config.toml
model = "image classifier"
dataset = "drawn branching plants"
train_examples = 145000
image_size = 64
crop_scale_min = 1
horizontal_flip = false
rotation_deg = 5
cutout = 0.4
targets = ["branching"]
num_classes = 2
arch = "repvgg"
norm = "batchnorm"
activation = "relu"
depths = [3, 3, 3]
kernel_size = 3
stem = "single"
widths = [80, 160, 320]
mixing = "mixup"
label_smoothing = 0.2
loss = "binary_cross_entropy"
init = "trunc_normal_002"
optimizer = "adamw"
lr = 0.002
beta1 = 0.85
beta2 = 0.999
eps = 1e-10
grad_clip = 1.0
steps = 39300
batch_size = 128
epochs = 34.7
lr_schedule = "step"
warmup_steps = 7860
weight_decay = 0.1
Rows from block 3 of a small image classifier, named by matrix and row number. Rows with one number belong to one channel. Each number is 128 + 32 x the weight over its row's rms, rounded and kept within 0 to 255. All counts start at 0. Numbers have three digits each. After the name is the row's rms in percent of the matrix's.
After each channel's rows are labels from the 100 images, of 14976, where the channel reaches its highest value: "strongest on" is what is common among them. Only what is clearly more common there than usual is listed. The data: drawn branching plants.
# c3: 3x3 conv, stride 2 (model.blocks.3.c3.weight, 160x80x3x3, each kernel summed), inputs 0-79
# c1: pointwise conv, stride 2 (model.blocks.3.c1.weight, 160x80x1x1), inputs 0-79

c3.54 092:070137084127129146140161115137061116122081091149106132091139081093143128125103144133085175128093105135122096075124131116090115105057130180109152105135109079108184120121064041147101109105125124093104159054120111083069101114154161109131129159
c1.54 100:131147105128125096129100132129121073126128104163096109100102079102111113138075127126072129122060124126104099096107095080092121058112112154118127116134127111101172107086042062114095101092083149066114148092037109110085151127126139083126138162
strongest on: red berries

c3.18 100:102104131132053104044138129155174162117113115135119127179090101059132148138114135105142181086139126065115129049105148086077163165105158178153085127129150145116074138127103133165114162129123110126161129053145106122147127124132151145192087123
c1.18 114:112116119112052147072149126155159161125103101097094121163112067010147120122146138102139144058148117066083081096125138077073141107098129156119133128106120126097076175150097111176105121117128082127142109068142108083128126108096129134137126130
strongest on: pink blossoms

c3.19 099:149140105167113129098144127099121143142114221130101121115086133094122181122120158186144050142134112142148124120129132143123136101133113137130119096055116106088096080145110113088083076069132125107195097175070132123108089111180077165159118185
c1.19 091:139091102146071105099129120141105142116131195180122120112066168115116166128106171180109102123155079137131116088125145155095118103157107112094121118071088126105079088108129110092067070047124121125168084160108132123127077117204104175118113148
strongest on: two-way forks; wide

c3.103 109:141143163106147127102141092145139089118125142165087107102115042122141134131092101110087116095138133103180139116096122167089175106128057117111136065148098131127099064071089146086111128099053152172158146137113056114084112125140092156153168085
c1.103 109:131148166120131145074143121136148057168144140152092081078107056099108150103152095127086149103127118164148160122140128165082141151140086123104085109145135120151097048076112131082109115147068165153135147129122085082106123134123040132144148060
strongest on: wide

c3.33 086:086161104135128155130155114118070127109092143160172130132128117130135050127143109118061142062156095123153132136162139206061148112127157102101136142176157082117059129106127073122132064088130131140058135090094093093147104140119094098098148102
c1.33 095:124150085131126092126113129075075141137072090130164109114174112107130109106127130142081157046137087122097112114090127146072135112108134053121167092136115077107124133104095082119156092088104113129081119108081055045117110153143091096130115087
strongest on: white flowers; night

c3.157 110:129144174108107165118112053142087052067135116148114159099101146148081102152142086079128173107098090142104126103116072078123136174086097148091098133111085088184159127126094142113099097151080168125080123113134136102136100150062118079109151112
c1.157 108:149105127089133123124078090156111069089135109150113155068100129105112103135144088069108177115066089119122134079132098058131159156113104127045160094104106101165141147107084104141102123160118150131099104144106104061121106157053111088085155110
strongest on: narrow

c3.34 108:111097128068163091126118104195088144125096135111075169080141168148106154102124152085137153137114098049087095104146129117187121183103103115089154057085118143181157162162113133139123137179124114115118127118122112095100164090085079112102185102
c1.34 096:108097125075132083115085130161073103141119142092092161072091169147114120127135136083116124153101117061114096088144123097171110189098115124091165058117121163169127169150124132129080096175103142121138130102128082091088157116059086082085171115
strongest on: narrow

c3.141 119:112142149131140006142102161149111128141131119125130152071150078146101124081137130123095116150089118112100105093098122098113146114111088057057138163117111131142109086069118144098135084122057134150129157186095065126168120090133084113103115150
c1.141 098:133129120103109038144135170147123136141121111129114170120135057147090127080137146119128139129037098095123159105147150148124140136101056068085101165112132139119116060060133157133155132133075115134144171163109081121172118056145115140095102167
strongest on: autumn leaves

c3.154 097:051125149133144144076096069112128100078127141111075128108150130131136102126114123070129129078132069123102119082165155114119176131119099132070044121140097124143121039139136115130195097150103152160138074142103096181143112119071115137093131125
c1.154 094:075137112103136094122122099114109130070110098048111168096167113139101104120095115067114161100103070152096148055108164101133134150142082117090097110146084119114133086107090125113196101138110158131133098130074101171131133091082056127071126147
strongest on: two-way forks

c3.10 102:143141113082112112166125039122110121036117167065106091118146152095105055115121152102096169122099095095113114123187132108126104127128118111125140147083053162157102190124159105137172190132138112110105116131123120134131164090069124119093164126
c1.10 101:136106106039116116164136085103138125086079166060076116132158155087158096108126151096103168106129116080151112161158142115120091117140132131088158152093089168133099202129142096131180233103176128095122133140105142147155146113088151114132135098
strongest on: green leaves

c3.8 082:119134105142140107164132094143181090149130174095099109141149088094138150156124125095126084102123110124187136069106067136087105106141081118131093129130205138129050157122074144108142195076085104132115208101111114113135126092074159130170155130
c1.8 095:144158117098129125161132069117157111107158153101107102120126034065138101147110149102127076094117116116161112089080099119097117116148056102140099123148182120112114125040044153074140145123089115137119177093109115091079158100093135141144125129
strongest on: green leaves

c3.122 085:071137109137068108128076099065114113132102108123112118100086148081132110153117131087153130090095088166125056090142129105177101169125092133113120105144121091085144114125120054136105081111086158076105126099095121148086113097086129085095069194
c1.122 087:115127115166087074127107157065136143121156084174123122123144123080155149151127139156147130121145102171094063099143120073154062141089108125122103119141128050102176120152097086131148099137088160065134094129113093161117137117110110079075043167
strongest on: leaning right

c3.140 096:087141155143147215123111155157087122130032126170099149153123187108165093139115114105080141094155060135151124099167074131084140112135101161169138166144155135169124097138114098105081107149139131157091155106150133131057113154152109126112145059
c1.140 097:072110120145098166132107149139123132124059091166131115134117177112171109113101100110069129096161075129140131100128059107083117091122114158132131152097152116164099103178121041093104092158130124141047111126150123101090097128144082092111141047
strongest on: autumn leaves

c3.118 086:120134172165116136095152117095123207131070150159078124101113147074113177130131177154100164083123107106175122109163115145161160086122135078096164109140107132087074101097096097111070171096089124136121087078157125068146098122133061152106147111
c1.118 110:131132187147138130118130094129096178103073143177109104073101150093126170099112163118106167064144098084147134102157149106154148084114145074064164123149110134106089103104134102131094123090104147147129072055198106099129111117130071163096132073
strongest on: two-way forks; bare; drooping

c3.156 102:116116171138088119109077166156138093180134112160116168100040121098059118127100115133124117082129113110136121075120151132095175137124084105094124086125100091106116050136090124121068024155149147138137096148154121117125092155105085107146097119
c1.156 100:115146182148105120103085175167131113166116114102115172111038128110043099111085128149128106098127089126111142120084181126102186146092116125098132083099109153111076083166120130117143067166165157133126105124137142186107131185143080097140094090
strongest on: two-way forks; spreading

c3.60 104:150104157099123113162103128050121121120143089129066137131130051144179165157066130114083120123102090155191100148101100110086123113122093077149135111152096146111144151049152161104140146091126138129159087114104073105092119118113155122089044145
c1.60 106:152107148121115128145085124084142130128152098107078129136140028147168171143092117145099083129106108158179117112145069136063156124145082074146108105161088090090128139031148173082132131126134128123137066121110089139123132104112166110118065143
strongest on: wide; autumn leaves

c3.126 091:123069103171111155087163140137124146143136151124078134216148130122108147125158108152161140139124122159180159178172158107101113135087090105140128157179143165138103176116108094191118237122137114127136132114102196167169113130116189160109117123
c1.126 097:130073129163105173111165130113068141138107116101115116222133131095151048123084090133078136135163118169138142152198113130113122134103112128146130123168113090111111177149137111144131206107148127103106131098091208153137110134132196166120079153
strongest on: green leaves; autumn leaves; wide

c3.84 096:122143165195097115103104113109140090098148167163113137054141172151100082182111109131139147040099103203148163116156161106160121163135082155144121095147081071134122082109099106093164100141089121122116087105134138127092083152123088148072118136
c1.84 088:089137166216102130117112150102156087100147177160084156100108158126091097151123071124123134086077136223111157153159172097128154162139106135120103144132097089151082068109141086086172122162109148117136098090150174129069095134121136153152126157
strongest on: narrow

c3.82 086:145134112158086111079097129143130133198124158136078093122092108134091141068154133172145066114046103126149120131147177121129160114095128082142147157169085078082091080088101034109146125154145121138139051088128135145105114122119114128123096111
c1.82 098:151106098137083125130128124165167158120130074144113155079111084128086146071064123118132081117078130106081121126124113073136073148127136086137124111130122115116106089118094093117147127165105147063116072128072149145055148132125038066118087160
strongest on: bare

c3.104 104:080093128117092138064145154124109134119077091107119111136118085121142127076125112173184110077103117098095147151119137144059159153101148124153064153195097142091144129117138078175115089096129112149102152019132139126094078094156132162110115118
c1.104 097:113095137121070123068115148141044148139113096094065105083128101138143152104146137188199148070103107101125139119082146142085150167092128107171055122203100123140139120093140097188125132140135114155113127082129129109087095122168125164112116093
strongest on: pink blossoms; white flowers

c3.68 095:143161150103145077101110139233096112207147111112131202110124138120172109083164102059128124133149119103120131080149130127165161200091131148148159120093179121183122119125108126098139098183153121140076141115142149096141098128077112129141173119
c1.68 096:126149131086117131100110148226096121155109124074147171086129141078172130117143113062137099121153146071096128121124110095161143171076123143083156128089171164179110116155129104110151117174186136136045087122136163089113110134072113111127173123
strongest on: two-way forks; spreading

c3.42 115:145162109052174108157108053127122082073132085058147083072141101127103065184104146066099139144120124077129097097133101108131056156124113108067115098141143107138124154091124155122164174123126156102140150149150130125100165084099117123141134129
c1.42 102:139139110063167130135111083136099115073133072059131104096154122133112038149096132068093136136113126059162121100134144108135083160115143080076127143154146096097121165083111120150186180137126140113119141132174164119083148118080120104110168077
strongest on: green leaves

c3.6 106:117115146125124024114112172164133183148129102183109184077118106111094157043123089126084128117101107096123070117070137079100165140114154143108132143128129111107115132120121126118065144118113068130145131162085088079099102101143113122164085170
c1.6 098:119163160120122057128117146150127176128167106181102170096139109129091168035078112129099139135103100084131129112127138099108165140141183158133139119160158130143110144122099142088060139107123034139153159173104097072090106087158121143154099177
strongest on: white flowers

c3.150 105:033132105106141069147110140133104120122046128092118143135111175105142122123115116113120126121067059039092117170087092101093077162077089159183151181131139119116144150083108118147141156108150120119102158143122103114127067114124167107131139128
c1.150 100:042154092062164106144152144141069114111039137095128133134087164103154113149099116097095086138097051057159115169073104101066091101087115141174140167126138120112105153125118083129141129129134124122111168166138091129147109112135139137118141092
strongest on: night

c3.93 091:092108130122137173066143109122077130104111117116105118111178132087136065113066111096076118121113085099119129119146148109158135149108083157126131083146106066112082101087096139083203171169086192096101152142144095171073118083140120095103094117
c1.93 097:116123111098153162092146118079108113085132073088084132107185130089146044094120123083082093125137088104097082141131136084152115152089122128124149123127077091077126107105077121098200163164110161098092138136126088145100121089114110092066086159
strongest on: night

c3.89 126:077108137135095110122083150149116128120108091184136118154084061123042107124135123148143189079138074148109149112111176157103161154124155109153098133161092101111121086098073116199078089131119136117125083101133113149079157067162075135146103109
c1.89 099:077114108152083104100074146124104151111119097159140090132099078138054117121154105161162176065151060119114144110103160137111159140116157124153104132121085122121099097079091071187102098122138142123113082125125114145108148055146031105156124135
strongest on: bare

c3.94 102:058084112112070097172135136134117127194065066140075120121162150103132155119089160127129145129107083144104141097101084119141138118049102104152186079115169101094121135086081088150122111149132110102114065138109155117115108116126082141104082076
c1.94 095:108029164100072079153105133128141116141104054124089113068143138090105124116073145098099158150104114144081118113094057121135108107085081086130163097115142081087119134124076124132112098117106098074087054113113137125080119128112128135125112142
strongest on: leaning right

c3.73 098:114122137091103139149143130111119079089113089111073129106132091131160088168060083091105121175114081135132110104113126075105109141092077144108072091145146148130122152049104144154115134086124153086137104123212084139087084053112115136099107164
c1.73 104:113140109090093153153144088140139109089099093144054110088124107110136092152069105088077141165094100118143100067130127098101117140112085100127093112135156126126141139034131127162114100094133139100105113141201064131122091064105050101119136154
strongest on: narrow; bare

c3.151 085:161162085172158057027086123139145142121158184120128113108106141095097122110139099124120113172106062133150145109138128154122100144151150206077126159123132099125056143127114129117105173112146098114134150196111139067142110151126149152164109190
c1.151 097:142147113167153095036067109114063131116113169080125096108120164119131088105142119111144116172088107164158130133123114137110112136121199177078099141142121103168097164102098137090119202118164083117118165178083143083115105137138178180142119157
strongest on: night; red berries

c3.98 115:108132127165173089115073029097149126053090169154133083095110104085109131067094121168123093141136096111143104139167157134154103062159127113078146138092105148110088056102120117072128165117106082123171103113121121143122164140144106136101148140
c1.98 100:127116111158140066096079059090152126069114180163133101077089124107139134052084134166144113122121094110162118122138174141142133071138123120040141103085087137136102089073094117080144160104093097119155111095098100151122175146150115147107110157
strongest on: wide

c3.134 082:153119170099107107112143161145140063125112079159084168086144095099127122133079112055090131123096105139161079066104103090116085160107104143079118024147134112151175165100108171093157171132135139093133140093157111105103121140124153071142129142
c1.134 106:144099136091095135128114140136162068157112091165127145057101106112120148146136118060102124079073119111133101071133107112139141183115124083086111080147132066141184137097058154088128115130116137106075162109151113128082114163128052060132128124
strongest on: drooping; wide

c3.125 093:126124083133099070109144134093114125146108134071119108132100131150137194185101168157138189107150043152127120097126107158086068177108091100109126083119133146093135192152112164156128073080125147097145065118064114141115085127164102101131105122
c1.125 104:130128110112123040125109135110140153143135122100099141094119123132118172161102174148135165076094086175098098076139105113104072121096078089118142057134121130058162132090095151130097128079114120103123070140080077133137104087167056145126086107
strongest on: wide

c3.17 094:122105136095141169109172136161070130139088094102107139138126120139086081140228104136132053113102087148132141146177104185100114178145088098126126143176120097134112147096089122111122131116071103099061145101142125093146076134167119138097156055
c1.17 096:070137117124148129079127143162021106146075084143129157146111122154126085095178088121099103114124087130122157144128081159123082164097101145152136159138105089160112111142081096110109114094124092105103121151128152105141028153180154117107168072
strongest on: autumn leaves

c3.29 094:089119148086083118083151135132078128153101097109074131100158135170131078077161099070126123109094114091117151109168187122110143149092097120061106171170137153099118121149144082122167141138101114120104135130161069180190086102101094110051128103
c1.29 097:077160134098113131079159137146066125130105110129079101109193114146138126107133131139156166136110110086126156100160228164141141118074103115089142171167134194109108114134120108170157147129150122129162121148184113170168066091144079106105102058
strongest on: three-way forks

c3.76 132:116143089122136124102095080137096060094125115125143087031116119112068071121113148051151115111132098170070109125136127128121141090111103133015147092085082108139112070129142121115129134157119119106094115129141143132093154074150100103125114146
c1.76 108:111143104141114105092107095130098083111128077138143117038141095092071064118108143066135130120091122181092101107102106145106155079100114136045134103106101104129119075079133096121092132157111131083084095114129106126064154081146074097119133142
strongest on: autumn leaves

c3.55 089:141119175137086154141152098169093090114124159154087173149101100120097118098139101136121135076045118129167096106197070136098156153169115114179091139127133086153077143121125093140084118158092110132090108065064122073111093150080141105113160103
c1.55 101:105133140141082178142152093146098112130160145160077207128149133099108180125109113114102104092126104131160077110188109162110202157128078112158126151119150102172097133161109090144128125204155136136131106078070150062133061127079120110149118103
strongest on: red berries; night

c3.57 113:140091142119197102123110147166125131155128136139091155069095107150068139102112120130120108138090127083126110089089142114153165121134135047078129077140133133131157091065103152141090108147161118149151105075204131115056154112151040164148142119
c1.57 105:134104176132165124118104160134118143138118103138111158074105093174087121123124123130095099155118135104168119085057119097120150147112152048109095137163145115128158101045116123117101110119154108145140130123209120131068163120141003158123152116
strongest on: bare

c3.80 105:088098141078129072129125106149049080089083131090111116135087150174186117153070173097144175092140089106154105076104130084104122113104087152122112109125119155170147130133108125167084099136111135146106076101101059109147099112067117113085159102
c1.80 106:109094139066126082124118101154093104118073102096082128147090138173146118157071168093163170072128097131151137053123123123103111123124051132141128121143117155160161109121108134191067094142088110132091070116169069117146093136096089111086146151
strongest on: narrow

c3.124 093:021133112098095127096132102120093131106148125115116113150136086083103120106099089136170134106110118072090117147094158106039166080094139118131129146130120211096092126135154157182096123117125169136165098117158083155155047090134133124127127099
c1.124 096:073181115091116113081173108144119145135172133135163096144191071125133150096147117131134149130083129098105125133135167094102159080087150067134162153124088249112093133103163149140115132115153168153177090107150101136174091071125144144111129104
strongest on: three-way forks

c3.113 089:080120059157137148115142104143141081126151125110104117149109094119164110164216131120086104107146062093131162079140088116034096087110060131120126146091128139105086127085065145137133182107125134096104154072135158114146097086148146126148125101
c1.113 102:087140086170089141104159150112118065150147134092151114147125132136155101130187149132079087138156088142099179087149098140060061083084059121126123155078150102108054114102078132137116146127137138074117158098112149156134103102145179079110148106
strongest on: green leaves; autumn leaves; wide

c3.11 124:142153075085148110134095041099130101043095102102156055075109122136090122140117121113139127124140110110063113123135149127141048133116104116060137113085077085142137092124143107113133152143105136043149131133122165136116136082135097089132085114
c1.11 107:130144081055141095127085078097127112069084059113144061045124121111098073125109132089098145119129114082079092141075155099129095129113104111080139114118097134123152079102132112118140133117112124043136126132142120135082127098135070121139102085
strongest on: autumn leaves

c3.44 093:103135107102099135060143170122119210131091108177147166139088138144074177050109084121132133073130141104158139116103153088146168087102170157106079106165092121079098120136094121133086184114173065115154100116092135106111127147102111144131092155
c1.44 094:121131129119099103093164171121145206146084088143124166094076143168074182081115072104139134065130122111126153091105130111148163100059184117152101123160145106083069118115128110148077169118153093130127097114130107145116153150101046161125098111
strongest on: bare

c3.38 134:111133154165162066140129144145156154135127144170072142099114132162069144158124146142148133117075093162149170074124151111182145134141125111101142061155155088146122087048086215148122109155136168141172084135152167164114135116147064162136136159
c1.38 105:131113145172143072166115149136161140135124130143095150111092123153065121155086147142138124106112056155152155093114137120162153153156126120115123036149167086121111094033081208138136102143131159153160107114145144170117120126141044157159122164
strongest on: two-way forks

c3.59 097:118093094105055139080121179143112116145111109075126144144176158125110102137122167112123081128115130103140136121082108097139103085064138094129196093099100128067067091141172122140153168159129145089078100138125131183135090103201151115063114115
c1.59 101:149090118093072106106067174150118119164119105145136147114159149148074111149135181136119112133092127094111145156086089131112105084047105095129180077088133132098092067073131123137147163116119113060044147117145112147119109133164101120060111120
strongest on: three-way forks

c3.147 098:156134119153096204105173144141132143154088162115097147129084118120071159133126103193162131127096085135151147096160125157125146142177140090132144138176161115093086127143121053164074067131149160146098109095143190138082071130173100149167129076
c1.147 088:147129120160122238088167119126096127118069155102109157131093149128058138135095096137146146132136110137149120137173114164144137136126122147141107150174141096131078106181118054184091104116154168171139129110150228153107085144164114132157131096
strongest on: autumn leaves

c3.12 094:133108133113109148095093121171110106084079176163126122167124180052158099110096086123091139132104098105145090186138101106126144073091120157134166123161123154148101121107196087142087117111202060145120124099116177101089111122115148187167166145
c1.12 101:128092156136114163075081135146093072087092142158138096158141168077131101123190109108082156115140112103145100188122080116137114079101117162083176168160116126132107118151200060139084118089142094144097113092164181133100094173100139151141150158
strongest on: autumn leaves; night

c3.63 107:153157150150112086082132103080137160115119122150129091133117152113190149129037132139135126089190128136114104101088141110141135076102186133118150114144101119077128142186109100043144108101086085162148112111141094159063067172136112171095121109
c1.63 103:175153136141068074074131088125145135127135109151137064115129164085130109124104137106105122059142122100099101125123161087126129060141141134118146089106061110079143130170118100019129129128076115128142096090117077166064102142128127107084123111
strongest on: three-way forks; drooping

c3.88 110:084150080155175144116108050093124107049088128166133069119108100084123143163116138162129161131121084104125108148146154136112064150126058122095130151148108130117125129116115156174134163084138152073217146085117151160130142092168146115166107167
c1.88 098:100153087162166119091053053091158085077151139132114048113077093074122118161119099139104138136119072084140136126133160095082104108146091124095112136103094116086114117123108164152112149119126129084189133120124156163137154109159139069166094178
strongest on: autumn leaves

c3.92 082:109084137147104158065152145135108198152158151126101128156091123153111191074101114134170082098130113112164163140140128134142182145143121095097071123180096127146074130152126150081052174097101068179149115130138150110127094119130116215129116133
c1.92 099:125095165142099093102120132118087208109112131146085151127134113162081177094096093132148046102103097144131135091152110111130163167158114075115106150181078096147080106115116132077056148079055105134138096105134079107140127106136107175139096116
strongest on: wide

c3.22 080:125140135101123106094075153137084105125148105155049080088122090142115131122088096122099089122069089141172144107139052143126154081140126074142141081148106141107123107064078128101080149090117058161100094107100087120069142151131088162131108142
c1.22 094:143131152124112107062105138104127120131146116157088052132130089178105100102116068128060129156064107176166157103132080133127118126147140103178087093164110101113136086050083160111085170100098088129076119104108082110093146134135151150162102157
strongest on: wide; bare

c3.139 103:101121136106169106111090098116049104101096125118097093117131156132125102183111131122147129109087096095158104140083127115073172119123110136120132142197090140114153037122090064142099088087088175125100072117089099130091069133123098136085170101
c1.139 095:097113161119154113103086083137039101097106128116106077134108151114124056154109138149126100107094126094161068184105114116094144128129134139148114154207085140102147065122104078102077091078086166132087093128126062121086101126143121140126114101
strongest on: narrow

c3.13 095:124116105155104117088102091145085128085056143112094089098112177131116071137164104117136116172101106093122114127136146107152074117068133158048141194135102116111114159127135059144108192078135131097126119184173138106175073122101109133108176130
c1.13 101:108079080147131114106147114126067113112090138098095095122099149122124058144143129125134108167077140043131133177149159150129070103081162135063109215135149118128118130129113061181106166106186131106173159149179154143156101133134129144118142112
strongest on: night; autumn leaves